From a checkpoint of a small multi-label image tagger: norm layernorm, widths [48, 96, 192].
Rows from block 4 of a small multi-label image tagger, named by matrix and row number. Rows with one number belong to one neuron. Each number is 128 + 24 x the weight over its row's rms, rounded and kept within 0 to 255. All counts start at 0. Numbers have three digits each. After the name is the row's rms in percent of the matrix's.
After each neuron's rows are labels from the 100 images, of 14976, where the neuron reaches its largest size: "strongest on" is what is common among them; "lies over" is the class under the peak. Only what is clearly more common there than usual is listed. The data: simulated telescope pictures of galaxies. In brackets: how many of the 100.
# gate: MLP gate (model.blocks.4.mlp.gate.weight, 384x96), inputs 48-95
# fc1: MLP up (model.blocks.4.mlp.fc1.weight, 384x96), inputs 48-95
# fc2: MLP down (model.blocks.4.mlp.fc2.weight, 96x384, transposed), outputs 48-95

gate.202 092:131097124112104154125100092142118118160150140081146172141069088135151130135136156123110108121132113141100121122136089116129138133080170102128155
fc1.202 097:140131143124154104173164136125105177148122164130141102175112125102118136131100095120116164163074121122113114112094129130117097125120096106137067
fc2.202 100:137085115142104148128124108131179070132103156109124104101108128113108122145135082130146148093141174092115115161153115171116114151114115143150110
strongest on: winding: clockwise outward (62); two-armed spiral (51); barred spiral (46); winding: anticlockwise outward (35)
lies over: galaxy (100)

gate.59 132:112132116122121197130110128158161127130116156126141134120135117111150142076137068138079099143147136101106160141143145157148084087114111117167165
fc1.59 122:118140161145114137143154122160121093116134140127145131081137137093095091123114105136142084138095126104120179141187142132114113120106133128151144
fc2.59 123:110150134090162166090147109134122103144111125125115108118126140147110125111080102168114133144135120098141136138120188095113114082108166128137140
strongest on: barred spiral (100); tilted (86); small (86); winding: anticlockwise outward (52)
lies over: galaxy (100)

gate.244 090:138154151136116138131112110130118090192137135108135090107146129109118154124115159095135107113091154148123121137176109149119111121134126139194124
fc1.244 088:120114113114146075149133119078101099140108154118139086097105159093163136148132134097097119104142146123139136108149168125125125095118081118118122
fc2.244 090:153141171098144106109112149096132105188129151150107135129114123142148137124131164094145139106121139125085088110119073090129094131135116111122146
strongest on: bright star with spikes (100); merging pair (35); barred spiral (33)
lies over: galaxy (49)

gate.155 117:151128107164104139127133144151144154150108134142109117154117129135138134118102143128098157099139079140099146134107127090127112163139164120184113
fc1.155 125:154155109119137106140102131147146135135136118111113155158141172121174130120150090134125155094168088134076141175114119116120157127100123161160095
fc2.155 109:154113132146131096085126148147131114161152083103090143129112123137130118155151135073132058054140086111136138153105120134145090163159134091104118
strongest on: many stars (84); flattened elliptical (39); lensed arc (29)
lies over: galaxy (77)

gate.237 082:122161122141094095163110107164113161140149117128119142087110155101061149106116109143127110152128117108109115145108102142137130177119143121106158
fc1.237 080:137112159104137125098124116162150140103146109163116111118150125147143150164137134143134104099071163128101105109119111155077144120125121119133103
fc2.237 082:152088159156104109161091146141102134111151120121122119061098129156096133150135117116149070148160139134117163138113172143176100119120123153148132
strongest on: many-armed spiral (88); small (58); tilted (52); winding: clockwise outward (47)
lies over: galaxy (66)

gate.356 117:112136183123149155132138148158121153136114161156123110106110086172126107104147113126161143161116127123089142147092154110117119102083086128141155
fc1.356 107:140101110147094121119153082094080103176153103102115159160146183101108133148122121160104121125159118176139141141117130161153138174137137109104120
fc2.356 113:116105117097125131158083132113149123106120174077129153131138153118148121117166126137104171129135085128079106175129107105082090163113151135132108
strongest on: small (93); edge-on disc (77)
lies over: galaxy (79)

gate.252 102:119122147158167135170101107117143152143087127104126134184099121132152126117140119137160157134105108118127128145162102120110142157128120129124125
fc1.252 091:094115137121150118131102151160078095131134133109093119063119153140109164116165129099144134088115088174116131084123122122112102127121143081139137
fc2.252 099:118122139149145112145134113143143170109133115123112115160121104145127157125125120124138152096131116125109177123129121150178175107107089149105203
strongest on: star cluster (59)
lies over: galaxy (90)

gate.69 092:119151064117107167141120119174138122149138117146132109150113144156097151142089158168065140106110124106109160104135145172116109098081140099151132
fc1.69 087:074112136108130105097114115152086097116182110120139108127099110122140106137158132137106105163124124101170153142106131190168102080108114123092118
fc2.69 088:104175151126148135096096126142126140128151139147096102151117142130144129162140097114113111142126068125128109125147177101108111137119159087131131
strongest on: barred spiral (100); winding: clockwise outward (63); tilted (48); winding: anticlockwise outward (37)
lies over: galaxy (89)

gate.104 101:158095087120097109100096099122124127106104113105130144157138180154119136128144143082116138169167114128126133128155122139125177114144158143163079
fc1.104 099:135122142111119096141148119146138129127114158139124138156143160119081139121094156134124122148157105107148152085115101151128150125097137115108147
fc2.104 105:110130104139174140103088140145139098165131141196123148167119114133145147114122133148093155102148124153107115119096139128112118133103086106112116
strongest on: many stars (66); two-armed spiral (59); winding: anticlockwise outward (39)
lies over: galaxy (72)

gate.8 081:142143129139093145122083107089121129127127133142161152132168127124103125099121158103127132135137128158181140148158118116126094085155138112154115
fc1.8 075:138112147129076171129125152101126094154117121138132143144162157143095129088139152149136126145117136112140139124135111107143145123186137114146132
fc2.8 090:163126120132130099118143127129139121132118111144140119148135133124157119126156146148113118122156170120140136120106102099146121116060142138110135
strongest on: bright star with spikes (71); winding: anticlockwise outward (41); winding: clockwise outward (40); two-armed spiral (36)
lies over: galaxy (45)

gate.23 088:137122154143093103117084145123159116106110133069138128117063101143132135164138117117127085119105133112104135124186091124146138140096159100139078
fc1.23 093:118137115124142122093146097142127106153128130176134119175142136114106154105147120126087160163146144099161105134144158138120171117175113096114157
fc2.23 090:176101107111055125134116149144122083109120124125119111113085194147166159119126137170130154114130142162098118121124143091159090124135133120108127
strongest on: two-armed spiral (73); winding: clockwise outward (52)
lies over: galaxy (95)

gate.239 082:157151162133140129130121134131103171140127128174116108128122159135156127092125124136185100101110098107097079118110098126149153122135108121144127
fc1.239 082:120141141130102144134134105116128165135175151123175116164119121117136096126128121120124118177125158127109092117156126109154098205102135139141109
fc2.239 091:150130099099135130140164122157160127153087113145140180150113108090140086093157173123092152139166162137153129105146159122116156139084150145119111
strongest on: many stars (74); bright star with spikes (54); merging pair (25)
lies over: galaxy (37)

gate.250 092:112121107141101135166121093122131112086150179094127133130169153146104101139130147152110154172150119136119132157138122141128135130121080098126101
fc1.250 096:123158132085086148157133156108163123112159133127131130131138174151127091131136103167097130080168112152132122146134133147111107149121156113109135
fc2.250 092:096159129090120094147113172110120159142125122074093111134118123170144087131131134114098133134108135129123144137142151114112120142120140130104139
strongest on: ring galaxy (61)
lies over: galaxy (66)

gate.223 101:161132128145142155135151119131124074105136170121101118066143166091175095132087106124117093143151160138091192123116154128141117136124108116095124
fc1.223 110:116181108148121101124110110100132109118172133144118139161168099118148107075148139132112172129151151157131097123105130142116101104149124115131140
fc2.223 118:113136133118135135125150137148116114173089158121142156138092163150155150140135141086133116151147162150122122141111120138113127149145185124096098
strongest on: round elliptical (28); irregular (27)
lies over: galaxy (68)

gate.19 087:117098119135088120149137131142139088132122129160162110095099147103131142135116149121136115125128125100118149132142225094125166137164094166188145
fc1.19 084:136136174127153120140140104140115095132165097095137135098124095161108138134147138118152111089103146130131075138130108125160110142149073156135098
fc2.19 096:151162087105170137071056113116108118106103106155159154126130147123144163123106073124143129128109136136131146138131143137096159117119120097110149
strongest on: many stars (75); irregular (36); barred spiral (27)
lies over: galaxy (87)

gate.322 071:129153112138109142101116139114165121058137133166134117109153090094095126131110112139086128148135162166150108168119084167104097106099143113133177
fc1.322 072:100100125158111091129153150093107114165134120134118104120163128125136145132087078114103089139149135129175148124124085137114118117147123127135129
fc2.322 083:124119159091130141134165107101104141156124097123127138168164160140137140166175148078127135077139108068115130112141147126142150169071147163121090
strongest on: merging pair (37)
lies over: galaxy (42)

gate.222 115:081102167161120130163112135190138139156144101115135115107128115151073171182120087125114133104104134141120106110176091107184117110109119139164120
fc1.222 096:128151107097166114127141104128114137106117143112127103161097156109145093131160151086134081096099103100112162097103155155141149157150144104119162
fc2.222 107:098169174153112139104153149102156151135107149160136164149128098115151107164119113119124136152124123163165090097111097092094146120140121197130103
strongest on: tilted (100); ring galaxy (46); many-armed spiral (36)
lies over: galaxy (78)

gate.133 081:162120121140124063086132117133193122085163093159165129145125187135127146123146131116148113108118124134140088131128152162135141098121111149158141
fc1.133 079:089140167116111178150138137124075073140117197097162121108138129146155104101100144145119122114152166132118143151129097151110129130124113106155133
fc2.133 089:110136132137114097092103141124111096125136160108157152096158175105111149140148122087126165090107148119150102128113128132118092141109107167134137
strongest on: irregular (90); many stars (61)
lies over: galaxy (62)

gate.268 100:178105166096111109117119120087144128142127140163126091101147143127151152134130127144142143131154156172113112121125137145125186159102158084147155
fc1.268 097:126114157120105163115117118151129129135142177103180116153110121148154129065110109137115133129077098094109141139132153127103141129141162136118066
fc2.268 095:144162128155159159208122130138120112129175130132127178184135132141130105147146141089134122070166107123140140109166124102124122125134134110118131
strongest on: small (92); many-armed spiral (86); tilted (85); winding: anticlockwise outward (56)
lies over: galaxy (100)

gate.351 100:138092127118104135118101169146150126111150114087132111096094130117146146111136121081065114170129185170126138150135098124135129127138158121115122
fc1.351 105:100102098091121119123113156146146098099165106101156102125121109144150143128188134123113128117111152085132146152132134193081126193096104096097113
fc2.351 104:122134048117134097103101099126102118094124157162114141152139153112144135124150168098127110145120112117122114108077090131114142124098143146160115
strongest on: barred spiral (45); winding: clockwise outward (45); two-armed spiral (42); winding: anticlockwise outward (42)
lies over: galaxy (75)

gate.91 070:149133165163088154126092085165129116101119151105156137112139140148107158166108127122121115113109124168098092101105136154105144115123132128166183
fc1.91 070:098116116137077157141117131125123135118118152128169107158129143152100131080098131122114116140074143129176095175162136127149161149134134110143133
fc2.91 073:106141075160099127138184143126152109132073128139147103102134155104134144113142128114137078125150136114140124165108157149155118093099116156151113
strongest on: many stars (64); barred spiral (55); winding: anticlockwise outward (34)
lies over: galaxy (52)

gate.113 074:179097135129106151166115189125121106132075140126158105128143122149121120141112175110089144110134135191191108108150115114111140110117092161131150
fc1.113 074:135102172184092176173103080135147118138096098114173147088119135127144114136110139096121110110102129103120120082097155184138107117152150129123131
fc2.113 078:169158117140089069168179162163145148128151144127160116129112136107121143118132127193125099119107161146135129140135126107164169155134137124085139
strongest on: lensed arc (44); merging pair (40)
lies over: galaxy (90)

gate.52 092:153133136130116155143127112144187166104146130181135132101156083129122135104111166140142109126107118103123126143157150169085153148100160161116108
fc1.52 093:103133132140163123130134110131078123095115131135077154127119135121100135142168114100090158122161145124170141095130113091132101136184111081128136
fc2.52 094:116108161123136130111110147108126124121094129065144102128107126168151100126129204126149124145124144123102135147136124137093136132091143108145150
strongest on: ring galaxy (65)
lies over: galaxy (85)

gate.235 107:163120114114169115142129124088064114123126145098119127123127110129089111137115161131133109152113128150160107127156111121105111152129147086134098
fc1.235 105:152120115143177147137118125134098112196142088160126128144114139096099121068110153181153108149147129137147169118116139099151142171143116086114107
fc2.235 099:115132118117119129145173141126143132133141104139148083134090134144141146167125152143125131103096103121137071139111134160141081124138104126141140
strongest on: bright star with spikes (69); tilted (57); many-armed spiral (48)
lies over: galaxy (40)

gate.175 104:118136100115143138163135103134149156137131146150086130154107149134139124115083111137150149158124149167162117126148130122122137111120166094148149
fc1.175 094:122093134159118121119144099146127110126142131147152158127151115137159114140115115150125113107093119137162120155167160145114102088166076178164123
fc2.175 107:116082138114141153122173134159102108119136088117140108090138142121119113123140110138141152173108136107093118139108138113140112144159155154203094
strongest on: tilted (66); ring galaxy (63)
lies over: galaxy (89)

gate.132 100:151155128138148143139127146150127131146128189161109167139120142112117131138131118154194156085099140089100086109121070129126132152132104156156162
fc1.132 083:150176146131137123125110114117117123143123162150148158146125136151126127103130142147126136095123120132128098146109075151140107146143119139145126
fc2.132 090:097175122094094114118121091128096154175142173123098135104124111149094096138142148143149119135125104133164114141154114130137133143139145082162123
strongest on: irregular (77); small (60)
lies over: galaxy (73)

gate.176 109:101112129096123118094139120189132109130143164123122145125107133115117105137141104165125107165116145138129151126169137128141102128109130139171092
fc1.176 112:159154157157130103142144152104113111105133099107134163135106127142121105132116135113144127150146150152122118174103112121124139164166106119131149
fc2.176 114:171114086102090090159128120104161152131148070156148110135151168121125108138135152096149195140103123119104120153109130112148153170152150151147130
strongest on: barred spiral (100); tilted (97); winding: anticlockwise outward (53); winding: clockwise outward (47)
lies over: galaxy (100)

gate.134 083:112127097098135100144077126126127158103104142139098151132163186144096162147155133107131127131113122151107124091168088186104107159140159142120109
fc1.134 085:165149133131076164108159143130103102121127153100124143147090090094158102072084118130149129109132133106096119140108160143156130143118127122122152
fc2.134 082:122133138109103108145141145109096127093141082125170160098152084121109101127133145151094119121129170142096149119111120119147084142093145139130162
strongest on: lensed arc (96)
lies over: galaxy (95)

gate.173 099:116112106123129128132123134159150111106137141125113114064157118140125135115103124154151141140078116106149172113119142132105164092147129173176120
fc1.173 109:136145113098152129113107133088105120128100158108102149125130128155123111094083131110139125085127096152123118132135167117110133126139111125139183
fc2.173 103:113156134122115166102129081110112151119130137136152121173152091159160144162108121139129102125081102110129129161120134181147136136109129149129108
strongest on: barred spiral (85); tilted (57); winding: anticlockwise outward (50); winding: clockwise outward (49)
lies over: galaxy (91)

gate.190 109:093118121079134139140131108126179101117143136157118154140159142105131094135110154122132144123109120152141105155118122124099105134123125138149126
fc1.190 117:121138134106128117116134159096088119152127131122105116135115168127154121113128106082146101144132169131129108122129116131171135131127124112077126
fc2.190 111:132094146110173096095114143116084140104129119055127097119108114138167106142119133125146137132146146160096113117103110111103131127144144089077166
strongest on: small (67); two-armed spiral (55); winding: clockwise outward (39); winding: anticlockwise outward (35)
lies over: galaxy (84)

gate.167 104:101121120158153133152093129122120125138144126115135121118122121138141106126129133123127073154101129136125135141113130106132145139106117160122070
fc1.167 102:103112113165129132139105113120118093148110147156124123134109114131155080092112135167149119105127085113109112131107153102108107151126128144127144
fc2.167 113:162115137101123119125128125091103155159112188120100149057114110142148108142164140187106164162151099149125144147082149112115146098123117165112138
strongest on: ring galaxy (52); tilted (51); barred spiral (42)
lies over: galaxy (95)

gate.241 102:150149147105129097142138144144095103125125097116146130072078166162080147141157139118146136104103186140108139122091124107162159158141167120149123
fc1.241 101:156138121147117150085102104155097112100115113098125113082110136170105119158183119131142134136152113170116172133112117115156180122110096145130140
fc2.241 109:104114141165085085127138190124153130134107168111104150129125154123087110116143149132163121131108105114138163178179104144158152153093119139139137
strongest on: irregular (100)
lies over: galaxy (89)

gate.344 096:121146147130137128116141143124124114132095165142119100110113081102123145086132131123141120147090141093174133115094116131107110123166111147163126
fc1.344 094:155136109174155174127153091097111098109133123106133132124117155106122082127150156146115108109114181125147113133131150184145158107167120098146165
fc2.344 096:115079118111145102137136110160131094125129110090132134075117104137156138129117100145135130113154145116078129135096096128122059142147122098134109
strongest on: winding: clockwise outward (46); barred spiral (41); two-armed spiral (28)
lies over: galaxy (61)

gate.127 087:132114152126102146154124105112129131111123110170154151135108119124090142108121113105126133154158121128107128105088173115145143103121118096116107
fc1.127 086:111144107154164134116117102090148154146108126164147184098159168135111150154128104170125120122109092129124130162152146106165112160144112124121115
fc2.127 089:106083116114136133134162144103133149085102062104163088153172155132157092158124133138154115120107065160109127111168101111139140167124106139138148
strongest on: small (84); edge-on disc (74)
lies over: galaxy (100)

gate.166 075:165152162108170161127096204131106099172130143148143111154119103148100165124149138116132134160123124145119158177159104088145152139082107106130148
fc1.166 073:151149158131140149175123145133122171148146122122130097154127107134095108110193123110114139152134120149149165139142106126126158121073123151146158
fc2.166 080:134124112114145128099141140163108183150163174103086153111108121133126143157167103119135146107140132108156103118101096151133095127147133090157139
strongest on: edge-on disc (86)
lies over: galaxy (65)

gate.141 093:144142132126197131114130103106133154087141150121091112114139100131133118176110153146174141150100132098146139128130113111094097118158114120156124
fc1.141 082:161147165112110171132156133123154124117097109155121108108152134146134109095163097109145119127096114137107145098118163068099104138132116100174100
fc2.141 096:116115159132120131104128103097102089130154093168134106116083087137185115158094123095082129117128122148129134133124136118132127106144122073104170
strongest on: bright star with spikes (68)
lies over: galaxy (39)

gate.371 111:161129159151106089123153121128089108169105163116117130118073124142110114125127124126156111172154162137118152067139131095144144168111130076142163
fc1.371 111:141155123147132122115073120148140092116142104095138101104100170134166124134138163127104118134131138153155146150179127128104154095094118153129152
fc2.371 118:138146133155108136134126126121120090118132145108163163136123135102102137143130113146160106118127123101109158096141141164145169136116148150186121
strongest on: many-armed spiral (97); tilted (82); winding: anticlockwise outward (50); winding: clockwise outward (49)
lies over: galaxy (100)

gate.115 110:188127130121148123128091159115144155066156105132153109147152113099179134151132155110151109125123094151111156124113152067140143104152158091098135
fc1.115 115:084159115152111111164125118133103139135126174145083128074085105101103142122134113124142157098141147100129098109138137163114118143134150143119131
fc2.115 112:086133116106104085090161108141108106123105075124104128156060149140117112163081101155114165118138123143141114134149137116122124163151105126174115
strongest on: edge-on disc (85)
lies over: galaxy (69)

gate.339 094:130126107108159101141113131166109100139131095108128133125108122136119134104089115169156080129141166156137133132154155121112148140159131126131110
fc1.339 090:110120110118115114074093085088124164108133145136127129149128148100152105130112163102129126116138120112092100144147102130115119116124153098118101
fc2.339 097:093103156138112190148171126120093087125110127132148173131095136190149125121137130137139138195101156118110124134114144151131106140139116121100147
strongest on: tilted (72); two-armed spiral (48); winding: clockwise outward (41); winding: anticlockwise outward (40)
lies over: galaxy (100)

gate.14 118:119124142093134155138119134173115121131150159122136121131103104153132110112111123127127099121155168109143112107140170114092080092136115101137145
fc1.14 117:178146113144099076139139086103132152142097089132133139106134146147137136170124127147130148136102135108115139144128104107102157142127099126153138
fc2.14 126:115125107131153179159136131132129083098151094092136163162185107134129099107099158099126133109127108075123166183143130134110102128116106125130099
strongest on: barred spiral (100); tilted (71); winding: clockwise outward (55); winding: anticlockwise outward (45)
lies over: galaxy (100)

gate.151 082:121129160117122100130145124124138107167130103145116115077161147139079090121147117152127111097119135135103112099146127101173122129138147105116123
fc1.151 074:141132128119103100073162124133089133102166109162120094121119111115125138149104175155148149086100114135103140177127093089164111133113135137146153
fc2.151 073:153130113148108147136140134120115128139116145130114124100153160104127129122114144128127108193152122097123169111153131168158120133116114081131138
strongest on: small (73); irregular (52); many-armed spiral (28)
lies over: galaxy (65)

gate.153 138:141116135178109094156138115167121107105073148151134118116085109147109138151149131138165128095127170134139139146144096117125142134156129128140088
fc1.153 162:134165104120098123102122086143096124145118091167101117119139171138110116113118152135151117134106110137179112114125106154133121139152143136153113
fc2.153 136:132127137160107116137138138136111139156168078134126109113110162131090120101132160119120183182097136076133124189120120110173125137167083152128125
strongest on: small (65); tilted (48); irregular (47); two-armed spiral (40)
lies over: galaxy (89)

gate.293 079:153122148124103103170124135106169141111127113120131107102113122121156112087143087107138151120154118169124148095137083086145130094115123088126141
fc1.293 074:107146142106125111120119154134141159120134140098182147134140070124166098132172136135086102144117099167115114138130125175134118113145136139176148
fc2.293 075:146127156122095172133135138167137128117153135142113120143139101119116092120110151163113133118078108144110141105180119150097107139112082149091100
strongest on: bright star with spikes (76); merging pair (42)
lies over: galaxy (65)

gate.74 090:133121126134108145165124122146146148160124099112126122147104132106072143118152152145183153090140114121155107151102160093127125139169079144160130
fc1.74 096:086133129078123155106165146143128093090159157143122089132140124143114128159120135124138110112084145131085114109131090177140128079112158163128147
fc2.74 103:116126120139130105136119135093126153110125087172117134102115098133137079152170142156111177140129113134170134150140119197144135074115122131096118
strongest on: many-armed spiral (93); tilted (71); winding: anticlockwise outward (48); winding: clockwise outward (46)
lies over: galaxy (98)

gate.300 098:164108113103104077131129119118151172081145140128148138124174123127110111132124123131113130130128125120120078135095111085126121136129100120111146
fc1.300 086:112078129103143162140102135151160123116152123118119110083120130154114175153074142102122150133160129129131142096132139162113155098142161111124133
fc2.300 092:128127158143151149073142159134139136099098136108101111133190128128144075113107139157075076103127095165118088130139159148124110129169102117115177
strongest on: flattened elliptical (93); small (62)
lies over: galaxy (98)

gate.161 090:140112113114128097136155109124129157147104150164090108092110113132148111119112112147141155169139152129135129140113116105103096203114152103149172
fc1.161 097:168129150116125111146174136123142121147096119141102121120108128110141081139131069144166169134139142149118125113107175108135145167123130096134148
fc2.161 087:094115132126122106114127151103102126165127139103123075146105130124176139120084110115127093147121157128176122111153149159091139113102138170101130
strongest on: many-armed spiral (100); tilted (93); winding: anticlockwise outward (50); winding: clockwise outward (50)
lies over: galaxy (100)

gate.282 085:177148083171125101131143136130153130127137129154128119137117123140135119147174099147143111139115157103141141144137066148160146170139158114106118
fc1.282 100:094095120124155131115127167133152119130164149099110095178131125121157118126181132124115133154129126117144124091158132099105156207135138099159116
fc2.282 095:108114124144139107130107132139157185109113144133157165158148118139137168161103138112132127113134131134141099086124105168127109172134131146134114
strongest on: flattened elliptical (98)
lies over: galaxy (64)

gate.169 081:131129087129144129150110119113166113128162158105117162147156131147161140125152106112128115119134130140130124140126071113136128095113137156130145
fc1.169 079:149117121117142130086149151127106156162130134155096125149135174118128139130137137092111183131136136121171108082152093146096138113146140120090127
fc2.169 079:148107141067135128113126108115120136151118123170147088136109141170120111123108158158153164066116115108135135149098093152152136127156135110155118
strongest on: bright star with spikes (95); merging pair (37)
lies over: galaxy (55)

gate.106 098:118112162132126133149112145147126173103145120174134082120129149127138162137124115126137131116165148095116138124136131112138142141098127157129155
fc1.106 099:136133136113095112131115147114190142103098126111119131152127134140160119115110069097120155115141109120132067126089142141181145153125157137122100
fc2.106 106:084114153138155105135126125123122157118124116085118158149158109108160125161121144108109111100095135137140104164094100091141117134102143166140152
strongest on: merging pair (100)
lies over: galaxy (100)

gate.378 101:166144135143139145142181147110129111113124139108090133138186121116109105127099124121094110107126130148113125080102160139139131155143142155179144
fc1.378 079:169144148141153112111153136114123122129148122130146126160145085156148106065138111103132094137159142138143157122113190184106089092138117161140128
fc2.378 090:152145121132156148146128119131144137137127179140126120171150144154148157109077154134146111113138128160150118158159085111126138127169117122115082
strongest on: many stars (74); tilted (54); barred spiral (39); two-armed spiral (33)
lies over: galaxy (56)

gate.281 079:152098139135151120144106111083115149127121101107098109194157130148129143119087139141108151159158138130170122131119083084118075154119142122155127
fc1.281 085:184092121149114150092110121077102127137119111134087098123150126128124135118117182140102176169130109105159133112141170098161096136125142137159133
fc2.281 092:176136143128116139138115139144146138107144151140151137155102110120078101141128069121127115145116098099157093155130136160119138147154130147138115
strongest on: bright star with spikes (82); merging pair (35)
lies over: galaxy (53)

gate.271 087:174147149150150140154133111204169110102123170179112117110119119112153145098144115123132106105077136117149090138111141112101132120150145138119128
fc1.271 084:179090152154091139118148116104154095145126207130141126131176146137136169138183094101120123119097105108130121155129138116115109135155146108130079
fc2.271 094:136089133106141131147151147122136129145103134155147093161120095167143153147099113125118159115170091123192062154116106123113130167155152116102151
strongest on: two-armed spiral (52); tilted (49); winding: clockwise outward (45); winding: anticlockwise outward (42)
lies over: galaxy (54)

gate.47 107:131117117089144130146097129117177155142127145148121112166155147115160093131109111139176169148087138131137111114109145141114116121137134142139138
fc1.47 116:061163159122151128138173105085091103134125109156132123117102139134089133130083128098100140145144116146125152173123064138136141131119124157138134
fc2.47 106:133124109134149136136154140107124121155082154116097132099138085112133137136139068133149102141091068112141127093146111145120068127113116113136111
strongest on: edge-on disc (100)
lies over: galaxy (38)